{
  "image_size": 48,
  "inner_norm": true,
  "beta2": 0.95,
  "eps": 1e-08,
  "precondition_frequency": 20
}
Rows from block 3 of a small masked image model, named by matrix and row number. Rows with one number belong to one neuron. Each number is 50 + 12 x the weight over its row's rms, rounded and kept within 0 to 99. All counts start at 0. After the name is the row's rms in percent of the matrix's.
Before each neuron's rows are labels from the 100 images, of 14976, where the neuron reaches its highest value: "top examples" is what is common among them. Only what is clearly more common there than usual is listed. The data: drawn small creatures on textured ground.
# fc1: MLP up (model.blocks.3.mlp.fc1.weight, 1152x384), inputs 231-307
# fc2: MLP down (model.blocks.3.mlp.fc2.weight, 384x1152, transposed), outputs 231-307

top examples: snake; dragonfly
fc1.495 085:50 43 26 29 59 56 61 62 55 34 65 26 44 45 50 55 43 31 52 60 35 43 50 57 63 50 45 25 55 49 46 30 52 50 56 56 55 61 67 42 48 43 45 44 59 52 73 41 52 70 44 57 61 55 60 30 67 57 18 41 39 39 57 34 47 51 36 55 61 45 44 54 42 38 42 42 58
fc2.495 101:47 48 66 66 65 43 46 50 54 47 53 52 43 42 52 46 38 54 40 60 61 47 38 66 60 34 51 68 48 56 48 50 49 52 44 68 50 53 53 36 43 46 64 31 56 46 33 51 42 42 47 51 60 46 47 36 99 47 55 44 42 69 54 60 54 46 40 44 59 49 53 54 38 30 54 54 48

top examples: jellyfish; large
fc1.514 134:73 42 44 43 27 40 30 40 47 64 25 58 49 71 57 64 44 37 49 54 43 49 35 44 68 57 51 45 54 51 58 56 42 53 52 38 43 35 41 57 54 43 54 59 58 53 67 57 50 46 43 49 45 33 65 47 52 56 56 38 39 57 66 57 41 55 64 50 36 43 49 58 55 66 49 32 46
fc2.514 129:31 55 20 41 09 45 43 49 46 55 63 72 67 44 57 38 38 47 61 59 46 76 39 32 48 83 48 87 58 44 30 56 66 44 40 46 63 76 46 68 80 58 46 63 52 71 35 54 50 47 49 51 52 57 38 57 78 43 69 55 49 51 38 42 54 39 60 56 54 56 43 59 49 45 44 69 63

top examples: spider; large
fc1.179 109:63 50 48 50 29 52 44 62 49 56 32 65 34 30 50 56 44 50 51 73 39 62 42 32 42 45 49 62 60 38 43 42 44 62 52 65 23 32 48 55 54 68 67 80 38 54 57 47 37 60 38 52 38 53 54 49 60 42 53 41 39 45 66 44 45 34 50 65 36 29 42 42 59 30 35 24 47
fc2.179 109:64 54 43 39 61 44 55 43 50 56 28 54 40 54 48 43 56 50 59 66 81 49 45 61 48 63 42 51 50 35 56 52 67 30 51 59 39 46 39 59 99 43 37 45 38 43 53 44 46 53 40 35 45 44 45 42 77 57 68 37 56 47 55 47 76 33 41 61 53 52 39 58 23 35 39 53 62

top examples: snake
fc1.257 090:43 30 48 64 51 69 41 64 60 56 63 30 42 58 66 66 56 72 39 64 59 68 48 38 57 60 60 54 74 55 54 56 61 69 43 70 51 53 75 55 62 65 66 30 37 54 57 63 48 56 41 44 56 71 57 46 69 42 58 48 50 59 43 40 52 49 50 33 60 85 64 59 70 39 37 55 73
fc2.257 091:68 57 71 25 68 47 57 41 52 50 44 71 39 49 45 47 65 47 52 56 48 32 69 61 53 55 61 35 49 47 67 53 47 41 41 52 53 64 69 57 46 56 44 65 54 64 65 35 61 45 58 41 53 61 53 55 99 46 49 53 43 68 33 61 49 50 50 54 56 57 58 60 37 44 45 54 44

top examples: dragonfly
fc1.655 110:59 28 43 53 59 47 64 72 59 68 31 53 53 49 51 51 48 45 45 53 38 50 49 58 43 51 56 37 50 46 59 59 48 66 46 63 57 56 35 53 57 36 40 19 33 50 37 47 42 32 43 55 34 33 46 62 49 72 72 42 36 13 48 45 60 46 45 22 46 60 46 50 71 49 51 54 44
fc2.655 096:55 29 66 58 67 53 40 40 55 56 56 34 44 24 42 48 49 66 79 49 58 42 58 41 52 72 52 64 54 54 45 62 58 46 46 46 47 39 40 15 60 37 32 42 49 48 34 52 48 61 35 27 68 47 51 42 51 35 43 24 45 38 67 69 52 66 60 80 55 40 43 51 31 53 51 44 60

top examples: small; butterfly
fc1.355 099:23 71 72 61 41 50 45 61 49 50 50 47 48 64 66 53 56 51 55 62 48 53 51 54 23 42 37 39 39 65 57 59 46 41 44 53 41 78 48 38 31 41 47 56 49 55 58 53 58 41 43 50 58 32 42 43 27 45 66 71 64 47 31 36 46 46 40 59 56 38 47 38 68 41 43 63 58
fc2.355 101:27 74 20 51 43 43 50 34 51 48 65 39 55 55 45 47 56 65 70 64 63 62 35 31 72 38 46 77 53 50 56 53 61 31 49 54 56 41 60 69 43 54 61 37 43 58 53 49 47 42 42 46 60 50 66 48 59 44 36 57 61 48 52 35 39 69 63 54 50 65 56 41 49 39 35 52 58

top examples: butterfly; white
fc1.647 096:46 42 49 32 49 38 71 22 51 53 59 56 40 70 36 42 42 55 71 58 32 46 60 35 46 44 49 52 45 40 57 58 51 49 56 63 54 51 68 41 48 65 43 44 68 43 48 67 43 42 54 43 59 54 45 45 44 40 60 44 39 43 44 61 62 33 50 40 57 44 57 47 60 50 47 50 36
fc2.647 095:75 48 22 41 25 31 64 45 40 46 46 61 55 33 54 55 42 68 54 55 75 58 41 00 35 57 39 39 41 33 69 44 39 45 33 60 53 39 55 64 56 53 62 42 40 45 65 51 57 61 46 48 51 59 53 53 80 56 58 45 53 52 46 58 74 36 49 37 60 56 52 49 56 42 34 76 65

top examples: dragonfly; large
fc1.420 134:81 02 71 42 61 76 63 57 43 39 36 54 82 47 53 46 45 50 33 46 35 52 59 52 44 39 37 19 46 51 58 61 45 42 42 65 55 38 42 50 27 61 60 74 40 53 55 57 42 54 44 48 64 64 62 50 45 76 64 55 52 51 73 65 50 47 65 78 51 36 52 43 38 45 43 34 50
fc2.420 113:44 72 57 67 47 83 89 51 61 55 26 50 64 51 44 57 49 55 29 29 72 39 53 60 52 39 33 47 48 39 37 52 51 53 52 49 61 55 37 40 65 63 51 42 50 46 50 38 41 67 51 26 63 48 53 49 59 59 80 55 51 57 48 45 56 69 54 47 58 48 49 33 45 23 53 38 37

top examples: snake; large
fc1.189 116:46 69 39 43 67 53 59 61 49 45 46 52 50 44 41 34 65 46 51 65 64 50 57 24 53 63 47 91 50 53 58 60 28 36 36 41 50 12 57 63 55 47 35 73 47 54 63 53 41 37 53 53 41 35 47 41 52 44 27 39 30 30 38 53 51 63 52 51 51 42 51 40 40 58 57 44 46
fc2.189 127:44 74 68 46 77 66 26 39 53 51 53 54 35 40 60 56 55 56 49 56 30 59 33 87 49 24 79 79 47 32 42 41 47 57 52 48 48 51 53 58 42 60 51 40 55 56 63 50 63 48 61 46 38 60 39 63 76 77 47 58 49 51 82 46 61 45 62 48 46 47 40 52 50 64 47 43 61

top examples: purple; snake
fc1.118 091:56 51 58 39 43 67 42 64 40 70 19 58 63 63 69 51 58 54 45 45 40 45 55 54 43 32 49 49 39 48 57 27 48 65 45 24 88 57 65 49 49 45 58 42 51 45 59 41 15 46 43 56 55 66 39 44 38 56 54 49 34 46 49 36 54 62 51 53 36 54 64 35 41 65 62 44 26
fc2.118 095:50 55 43 29 45 66 67 29 29 55 77 55 40 46 38 63 50 62 36 65 52 43 32 50 42 60 60 54 42 34 43 49 53 46 61 59 52 57 51 36 54 55 44 60 56 68 27 56 48 44 44 59 42 45 49 39 26 50 45 60 49 50 38 45 50 58 35 23 65 54 57 70 45 33 55 42 65

top examples: caterpillar
fc1.239 094:46 44 59 59 68 38 56 45 61 44 45 66 57 39 56 60 65 34 32 76 41 40 22 27 33 33 51 63 49 56 42 52 45 51 46 56 53 49 40 67 42 59 41 30 50 41 52 41 30 46 53 58 44 65 37 48 57 52 70 41 69 38 31 42 40 39 39 43 34 29 61 43 47 39 39 59 61
fc2.239 103:41 45 67 59 32 33 40 60 85 47 43 33 73 64 58 44 64 42 69 65 30 60 50 38 43 70 65 52 45 35 17 59 42 46 52 41 49 30 37 43 57 46 26 67 54 49 51 48 57 46 48 39 44 49 52 46 53 47 66 56 55 66 20 53 41 72 18 17 44 65 45 65 59 59 55 78 36

top examples: butterfly
fc1.55 111:44 45 68 54 38 86 44 67 67 48 48 48 54 31 54 28 32 60 48 56 44 76 47 53 44 36 36 71 43 51 51 45 39 38 45 39 75 62 35 47 40 34 60 55 63 37 35 57 61 42 49 41 41 71 42 60 35 45 44 46 48 23 27 57 52 40 58 79 52 55 42 55 50 55 46 27 55
fc2.55 098:32 31 63 46 79 63 40 57 37 47 56 53 47 41 35 57 47 53 25 37 31 23 60 64 55 58 34 65 57 45 59 58 50 52 59 33 64 65 39 61 46 54 58 56 67 60 38 58 66 54 50 41 51 49 47 43 73 58 46 23 46 34 52 58 53 55 31 71 46 46 45 56 61 27 44 49 43

top examples: snake; small; colour: black
fc1.83 101:40 56 47 50 55 55 55 47 46 43 57 56 50 42 40 53 74 44 61 39 53 32 52 43 29 56 50 41 45 48 43 56 58 59 48 40 43 68 58 44 44 62 54 87 47 59 68 40 49 46 32 44 42 53 34 45 32 32 62 47 53 44 41 48 39 54 51 59 45 68 40 36 40 41 52 57 57
fc2.83 106:50 22 44 58 53 62 18 63 44 59 49 45 52 60 34 55 61 40 58 42 39 56 79 59 45 55 31 56 58 89 54 40 66 53 60 51 58 53 39 51 75 54 39 46 58 34 29 57 51 53 46 46 41 48 53 46 75 48 59 61 50 54 62 46 40 58 55 41 63 43 52 44 59 31 42 56 47

top examples: butterfly
fc1.460 095:39 17 55 48 61 53 52 42 47 60 59 52 55 54 57 75 43 40 63 37 65 36 54 55 41 41 35 61 58 44 32 55 63 48 44 55 51 49 37 55 60 43 50 46 63 60 90 28 29 52 56 60 45 47 53 58 60 70 52 48 70 40 43 38 59 49 31 52 45 67 57 50 39 42 48 28 61
fc2.460 110:39 65 54 49 44 32 48 65 39 48 51 46 44 54 90 64 52 38 50 48 74 72 47 37 38 49 59 31 56 50 36 54 48 59 47 56 34 52 53 36 49 37 52 54 59 45 87 36 46 35 43 49 34 63 51 51 79 46 46 50 39 62 62 58 56 43 49 51 52 65 46 51 48 53 52 54 46

top examples: caterpillar; crab
fc1.393 081:59 20 49 45 64 52 49 55 46 60 21 38 27 44 49 62 54 38 37 66 54 44 51 55 40 40 53 44 60 64 75 33 37 46 63 80 48 54 64 64 57 70 45 48 50 46 25 54 53 49 44 46 53 30 42 64 55 47 44 40 49 48 03 54 47 60 67 46 44 57 46 41 52 41 58 31 48
fc2.393 100:42 39 59 54 39 59 49 34 58 47 86 50 29 62 64 49 51 44 35 38 38 52 40 71 57 55 40 47 54 37 64 53 45 50 61 39 69 60 61 67 51 59 57 40 52 46 71 55 35 52 61 62 44 44 57 62 00 69 45 75 61 59 29 53 42 44 39 54 50 44 37 57 39 65 30 42 39

top examples: fish; scaly
fc1.574 101:05 47 54 45 51 29 62 35 47 40 51 62 38 57 49 33 58 60 35 48 25 59 66 61 28 69 38 40 42 27 34 47 62 41 55 62 54 44 54 43 76 47 41 69 47 51 43 44 38 35 60 50 37 57 51 45 49 73 42 39 25 41 50 25 52 20 68 43 30 62 54 69 47 32 45 54 52
fc2.574 094:57 21 62 48 70 48 35 39 38 55 41 51 38 51 47 64 56 66 29 49 47 55 68 49 57 61 46 51 55 46 33 45 45 69 46 57 48 36 69 58 32 35 44 58 47 44 42 47 35 48 52 15 29 50 58 54 55 37 65 34 58 45 46 35 47 47 34 44 54 41 57 40 48 63 53 51 71

top examples: purple; red
fc1.706 083:34 50 52 50 49 68 44 94 38 70 28 37 44 36 53 50 53 52 50 55 54 18 47 56 54 54 43 37 53 41 64 49 53 37 54 56 45 62 64 35 56 27 58 58 46 61 43 44 45 57 48 47 48 65 34 44 44 42 53 50 50 30 52 20 47 43 64 65 52 36 57 17 31 58 42 50 58
fc2.706 094:47 63 48 67 65 47 47 61 34 47 75 61 67 48 54 42 51 67 58 68 62 56 48 31 41 53 48 65 53 62 40 65 46 32 48 32 46 18 61 45 49 08 59 24 55 44 42 54 52 55 54 47 40 54 47 53 79 47 77 54 43 45 58 62 49 41 36 31 67 37 58 35 41 43 69 50 61

top examples: caterpillar
fc1.102 086:49 38 52 45 60 40 45 47 33 58 41 64 56 55 37 28 56 42 51 42 48 40 44 50 52 63 51 59 57 45 45 47 41 23 67 51 61 50 55 52 52 42 49 43 49 47 51 43 36 52 61 44 66 55 41 65 57 43 48 54 68 66 64 74 01 41 46 42 50 38 58 50 60 34 47 42 65
fc2.102 097:58 57 50 48 48 54 42 58 63 45 53 52 47 55 72 45 35 62 48 50 53 67 53 55 61 32 52 34 45 59 48 52 44 58 60 47 48 62 24 38 68 42 51 60 58 65 43 31 71 46 63 44 50 47 48 45 00 55 47 20 49 56 53 40 10 47 40 67 52 50 45 51 48 33 40 40 60

top examples: fish; large
fc1.192 119:43 25 37 42 49 60 30 56 43 54 58 45 43 85 40 31 40 55 41 73 62 49 57 51 49 71 54 77 46 29 39 68 61 49 41 49 59 52 47 40 59 62 39 38 52 43 49 35 58 54 42 28 62 59 66 62 43 42 61 25 64 54 61 53 55 58 53 62 50 55 51 56 71 78 50 64 41
fc2.192 143:73 72 42 36 23 61 37 39 50 59 26 50 43 54 49 46 44 56 35 60 59 42 50 58 65 53 41 39 59 42 81 50 70 51 57 53 45 73 49 54 64 07 52 34 51 51 35 38 45 61 51 35 59 48 48 55 54 79 54 50 50 31 36 48 50 52 62 53 51 61 48 48 44 43 49 46 53

top examples: small; caterpillar
fc1.299 097:56 45 64 41 63 43 55 45 80 56 61 55 76 53 47 38 41 47 84 36 62 59 40 50 45 67 42 45 46 27 49 34 54 65 50 45 46 56 66 52 41 52 58 27 63 33 70 32 49 86 26 58 53 31 44 52 29 66 79 66 88 62 48 26 62 34 50 31 52 50 31 46 58 51 51 45 53
fc2.299 077:62 49 43 55 53 57 47 62 52 53 66 61 39 61 65 42 77 42 64 54 50 34 48 49 36 53 58 62 40 47 63 45 38 59 47 43 59 81 34 42 47 62 34 33 49 41 79 49 71 41 58 47 37 72 70 55 48 45 34 52 54 50 45 60 57 34 48 40 46 53 41 61 50 52 67 57 37

top examples: caterpillar; large; creature: snake
fc1.508 100:60 51 48 61 40 68 82 40 50 44 73 51 41 59 43 55 66 54 48 49 54 18 58 53 56 47 43 55 45 32 47 42 53 36 61 66 46 26 52 50 62 62 72 61 42 44 53 56 57 70 36 45 51 80 49 40 54 55 57 38 42 51 60 67 72 60 64 37 54 60 55 67 63 52 47 43 61
fc2.508 103:40 62 45 58 32 48 47 71 31 41 50 51 42 38 54 52 25 50 41 55 57 47 34 22 42 64 35 47 53 54 52 60 46 61 56 75 50 52 34 43 50 46 50 31 45 47 58 37 54 54 44 34 42 36 63 54 80 41 71 45 51 47 18 40 54 67 36 57 42 49 49 53 47 39 39 76 60

top examples: dragonfly; fish
fc1.141 096:38 57 34 44 56 69 53 59 50 40 40 60 42 31 60 36 48 43 62 50 61 71 55 69 61 46 50 53 47 33 73 49 50 55 65 62 42 74 73 51 48 61 56 57 53 60 37 64 38 57 53 43 49 56 63 48 46 54 69 52 41 26 47 26 47 64 27 53 49 36 47 45 47 58 59 43 40
fc2.141 090:28 61 45 46 59 82 47 41 43 53 62 61 57 56 39 41 71 52 65 67 62 33 57 55 52 50 51 40 53 50 62 57 57 43 46 33 56 31 46 88 59 39 49 34 67 51 40 51 57 54 46 36 44 59 47 54 77 33 18 69 43 58 32 68 28 64 52 43 66 50 46 48 58 59 46 47 24

top examples: purple; blue
fc1.538 070:55 54 46 30 63 64 60 46 64 55 22 63 36 68 33 53 77 55 52 50 54 58 55 50 58 56 55 46 58 56 24 36 61 44 47 48 57 43 46 43 55 57 59 42 37 50 49 51 47 57 37 40 46 60 41 99 38 58 42 52 52 51 73 53 26 46 34 44 30 17 39 38 57 62 46 55 40
fc2.538 092:42 57 62 64 49 43 48 40 57 52 75 52 33 48 71 44 36 50 40 58 55 41 55 59 41 46 47 58 50 55 38 55 61 49 61 74 66 48 44 47 46 48 48 63 63 53 57 63 51 40 61 64 62 61 43 60 00 51 52 44 32 53 57 62 27 50 46 56 54 55 58 62 40 50 49 60 50

top examples: snail
fc1.751 103:76 68 65 50 42 89 72 83 54 45 63 49 61 43 49 61 43 41 57 61 46 70 34 37 47 61 47 19 46 66 67 50 58 50 52 45 62 40 55 45 46 36 51 19 34 69 31 55 45 50 65 60 62 52 52 42 44 52 54 32 47 51 44 50 50 61 60 59 31 39 62 61 60 70 28 35 22
fc2.751 104:37 40 40 31 74 55 34 58 62 62 57 45 60 39 51 55 65 35 51 59 56 61 58 48 30 56 45 60 49 45 48 35 59 59 46 27 46 29 51 54 35 66 55 63 63 48 51 49 63 41 44 39 60 32 25 54 66 63 54 56 48 49 74 44 50 32 59 38 52 27 43 51 62 44 46 33 58

top examples: caterpillar
fc1.347 097:53 46 50 50 51 33 51 52 60 41 35 26 45 71 42 48 47 49 53 40 66 37 50 32 21 41 46 55 58 43 60 62 50 74 50 35 57 50 50 59 51 41 32 44 50 47 51 64 44 60 58 46 39 54 56 38 51 44 59 52 62 62 46 48 38 63 53 56 52 44 38 41 57 63 47 68 65
fc2.347 095:43 37 59 55 32 63 53 46 55 50 51 59 24 60 32 39 49 62 35 45 33 61 66 10 65 59 62 47 40 60 68 61 45 36 66 60 66 51 47 36 47 56 62 30 57 28 48 37 44 44 46 37 46 38 27 49 98 27 54 45 46 67 48 42 39 54 81 51 48 51 46 49 40 62 45 41 55

top examples: snake; large
fc1.465 124:33 40 49 45 55 49 32 52 25 52 51 54 39 62 53 67 52 36 61 74 54 38 67 56 51 57 44 59 48 62 66 50 36 53 44 47 39 46 64 74 50 72 44 48 49 53 50 46 36 37 45 61 48 39 53 35 55 41 40 60 45 52 57 54 62 56 31 56 52 53 60 46 58 24 52 34 30
fc2.465 119:38 39 55 51 78 57 63 45 57 45 39 48 51 44 29 32 50 50 48 53 63 45 21 45 42 68 62 66 50 49 44 45 46 42 43 56 41 35 42 37 59 43 57 59 55 48 38 50 56 63 49 50 61 46 48 43 24 47 74 53 36 65 37 46 65 87 53 32 57 54 53 51 49 64 60 41 66

top examples: dragonfly; red
fc1.502 089:57 36 32 40 34 71 54 74 65 40 40 37 73 51 54 46 55 39 41 54 63 49 36 34 28 43 54 20 46 57 44 41 52 57 63 45 50 57 58 58 62 52 40 40 67 50 67 64 49 57 45 44 42 39 36 58 41 58 63 60 75 39 64 36 44 17 66 39 55 49 60 56 35 54 70 55 48
fc2.502 101:54 32 69 69 73 67 46 45 57 59 47 50 30 47 53 73 45 39 52 48 43 51 50 19 60 37 47 55 59 51 57 53 72 61 43 57 35 57 41 46 36 60 53 68 51 73 45 71 32 59 51 57 52 29 47 36 65 50 57 44 43 69 64 48 44 66 51 60 57 42 51 42 33 37 58 41 43

top examples: caterpillar
fc1.719 089:65 57 52 47 48 48 56 45 54 47 04 06 56 42 47 53 50 33 30 26 43 60 50 28 46 44 41 42 55 50 63 42 71 70 41 65 56 52 51 71 54 67 50 37 51 70 55 49 48 53 49 36 52 44 31 49 64 63 35 49 48 64 62 49 23 50 23 49 59 51 53 47 67 53 42 58 34
fc2.719 097:50 59 58 62 39 34 47 64 40 60 97 55 35 44 46 37 41 45 17 54 39 30 68 20 63 42 52 57 46 50 50 56 64 50 51 32 52 66 44 47 59 57 39 63 60 35 56 46 63 37 59 66 44 56 38 68 14 38 62 70 49 58 65 45 16 67 54 48 65 53 44 53 38 28 58 47 62

top examples: butterfly; blue
fc1.30 089:46 48 56 78 66 62 54 22 52 73 63 44 54 56 46 58 47 36 41 41 37 35 49 26 79 60 67 58 58 64 63 50 40 46 49 44 52 35 51 43 62 48 42 32 51 44 53 35 64 50 39 64 40 49 48 57 65 50 44 72 43 25 35 52 58 49 54 64 55 60 52 45 62 47 57 47 79
fc2.30 098:43 41 45 48 18 24 37 43 58 47 52 53 65 56 62 48 54 49 52 43 42 68 50 34 58 51 45 28 40 48 58 47 53 32 59 53 51 63 54 78 57 34 42 54 38 53 40 49 49 49 53 26 43 38 48 54 70 39 51 76 64 41 13 44 53 54 41 39 48 68 51 63 38 49 43 41 65

top examples: spider
fc1.109 091:48 48 45 49 58 44 53 33 54 39 51 47 58 28 60 56 70 49 41 60 40 86 61 38 62 55 40 48 52 68 72 44 41 49 51 84 47 70 49 35 52 43 49 57 47 57 18 42 56 46 58 43 46 81 35 55 51 27 80 32 40 44 67 41 36 46 35 34 44 55 56 51 39 42 49 61 61
fc2.109 098:50 13 57 46 33 45 60 39 31 54 41 42 67 28 36 32 50 56 61 63 72 20 34 51 47 43 66 61 60 58 76 57 40 30 52 19 56 61 52 75 48 57 51 26 49 42 57 50 65 55 48 71 46 81 39 52 53 69 36 52 49 48 58 63 42 59 39 82 49 29 57 56 76 74 43 61 52

top examples: dragonfly; large
fc1.185 096:54 76 39 65 53 59 61 54 44 24 40 28 46 52 42 44 60 44 39 58 45 45 42 51 38 57 36 51 54 68 31 39 52 49 39 53 41 52 47 73 59 87 51 53 29 17 55 39 40 55 40 58 63 39 50 45 58 37 22 42 20 60 10 51 47 53 51 57 26 52 63 51 57 50 60 59 31
fc2.185 096:46 86 36 37 43 30 57 27 52 57 63 48 46 59 58 59 51 40 40 43 19 45 47 39 47 65 59 44 36 40 48 58 51 40 45 41 73 40 54 46 54 66 55 51 53 25 53 44 48 35 49 41 46 51 38 75 12 67 40 49 55 42 11 34 40 53 72 32 37 45 60 37 32 70 63 58 57

top examples: spider; black
fc1.620 100:61 44 50 36 44 48 59 66 35 49 58 53 49 37 37 43 57 41 50 46 59 67 27 28 43 39 40 71 57 50 59 41 23 62 47 51 51 79 42 47 23 60 58 42 39 29 40 56 45 54 45 61 64 67 31 44 47 55 40 44 42 67 36 52 44 61 58 38 48 51 62 34 46 33 52 68 40
fc2.620 085:36 33 72 50 51 55 46 57 38 54 47 51 74 60 36 52 32 60 25 53 42 54 40 57 49 39 53 43 53 68 54 53 48 59 61 41 63 48 37 39 72 39 27 55 64 66 50 48 54 46 64 44 48 27 40 50 32 48 41 35 56 57 49 47 45 59 46 46 45 45 70 51 50 69 61 61 64

top examples: snail; small; colour: grey
fc1.238 096:91 53 69 52 73 45 77 80 25 44 52 57 46 24 50 57 54 54 48 42 50 70 77 51 66 64 58 33 47 69 42 57 41 61 59 64 45 50 44 47 39 40 51 28 56 63 72 61 43 60 46 50 35 51 55 36 39 62 34 42 35 48 43 52 58 47 57 41 24 57 50 47 48 24 54 55 37
fc2.238 093:62 70 61 58 38 57 57 50 44 43 45 50 53 49 50 52 19 51 26 49 26 63 51 60 44 67 39 52 37 51 57 63 49 73 46 54 42 39 41 42 51 51 53 62 60 48 57 52 65 57 51 69 33 46 42 35 99 23 73 57 53 45 59 58 59 38 69 48 57 55 39 41 49 82 64 52 61

top examples: small; dragonfly; creature: snake
fc1.220 096:38 37 72 51 55 50 64 49 62 33 49 55 46 52 53 53 51 51 78 46 33 33 61 50 35 46 42 52 48 59 38 38 51 62 62 43 44 52 50 54 74 39 46 52 51 47 51 44 60 46 50 68 36 47 43 53 29 71 54 43 53 35 40 30 57 46 58 41 23 45 61 68 43 38 35 63 36
fc2.220 094:42 56 36 49 42 37 63 33 52 45 25 49 35 41 56 58 50 70 64 75 49 38 47 37 62 62 49 49 58 49 46 56 69 41 45 30 52 75 57 51 21 46 35 71 39 57 26 45 53 52 34 36 52 45 66 43 76 61 62 60 49 48 40 57 64 65 45 55 37 50 50 63 38 31 37 77 72

top examples: snake
fc1.9 102:72 54 47 35 40 72 57 82 46 41 56 52 40 57 65 42 59 52 47 45 49 48 72 50 51 59 59 51 38 64 46 60 65 46 57 60 42 42 64 60 59 44 54 58 68 56 57 46 35 43 64 49 50 52 57 49 47 50 29 52 55 60 49 36 41 58 34 61 55 60 54 37 39 40 56 58 45
fc2.9 102:46 52 45 41 58 70 60 42 39 52 34 49 74 57 49 58 50 54 51 50 46 51 64 35 65 48 63 35 58 50 62 48 48 58 60 55 48 61 32 64 40 28 40 66 59 46 64 49 60 74 58 55 25 51 51 38 96 43 26 51 34 59 73 48 70 52 56 30 42 52 61 43 42 52 58 39 56

top examples: butterfly; dragonfly
fc1.522 093:52 41 40 49 55 53 53 53 55 53 38 34 36 32 50 54 59 69 60 43 56 56 49 52 49 41 42 40 71 55 49 55 55 50 36 64 64 45 52 48 48 55 76 35 54 57 77 42 70 47 32 66 40 57 32 24 41 56 57 65 57 42 51 38 17 43 52 74 53 50 60 55 36 59 57 52 39
fc2.522 086:70 66 52 59 45 39 46 51 52 42 37 43 57 54 37 53 34 50 44 46 42 63 38 42 60 62 38 42 35 37 42 47 58 38 58 40 45 54 54 50 42 38 47 44 61 66 41 56 40 29 25 64 44 51 42 41 26 28 54 36 36 39 30 43 50 59 49 36 61 56 47 51 53 56 72 59 74

top examples: spider
fc1.112 096:41 62 27 45 41 49 49 43 58 51 60 60 57 75 46 50 68 64 49 53 53 56 61 60 35 51 46 60 48 28 43 45 31 41 55 67 39 42 59 62 67 58 51 62 57 41 56 46 41 55 42 46 40 48 48 47 48 47 46 61 42 63 40 51 40 43 51 44 39 45 52 49 52 58 73 51 55
fc2.112 098:50 25 51 43 46 89 33 56 40 53 35 43 60 33 48 36 53 51 38 43 34 15 49 56 38 41 53 50 59 49 66 40 69 52 54 45 47 50 51 48 42 80 69 53 47 50 53 46 63 54 49 49 44 38 48 53 89 61 51 46 56 26 60 40 64 41 41 58 59 43 68 47 57 51 47 32 50

top examples: snail; small
fc1.36 118:77 57 46 38 66 59 74 68 52 42 50 40 63 30 44 32 39 42 43 43 44 49 50 56 48 75 51 30 40 41 64 37 55 49 29 53 47 63 66 57 40 51 49 34 37 41 38 49 51 47 41 71 42 58 33 44 40 64 35 34 51 53 24 29 62 44 43 55 51 64 46 55 33 45 59 56 50
fc2.36 116:64 62 50 70 34 66 56 70 59 60 47 50 76 45 42 47 52 64 19 50 30 61 42 87 53 59 35 42 52 62 43 47 46 44 51 48 44 61 62 45 47 64 58 45 54 22 35 58 40 50 45 70 53 41 37 45 49 19 90 55 50 47 66 40 48 57 58 39 54 44 57 49 49 70 33 38 46

top examples: jellyfish; white
fc1.187 093:42 53 53 71 45 45 25 56 35 57 42 44 53 67 54 51 58 45 42 42 32 54 51 51 47 45 54 47 51 55 50 60 63 64 41 37 60 41 51 59 79 67 41 23 54 36 35 51 27 45 64 56 36 69 67 43 68 51 54 64 49 43 60 40 72 28 60 58 51 52 51 48 48 58 54 67 23
fc2.187 095:39 38 67 49 15 74 60 59 40 56 54 66 57 38 35 37 63 59 48 53 44 40 46 36 59 57 42 49 42 52 22 51 75 55 56 60 58 61 42 29 14 34 84 45 53 44 53 42 50 48 43 48 52 50 53 69 34 42 66 69 48 42 37 49 52 67 83 36 50 52 61 33 56 68 41 53 43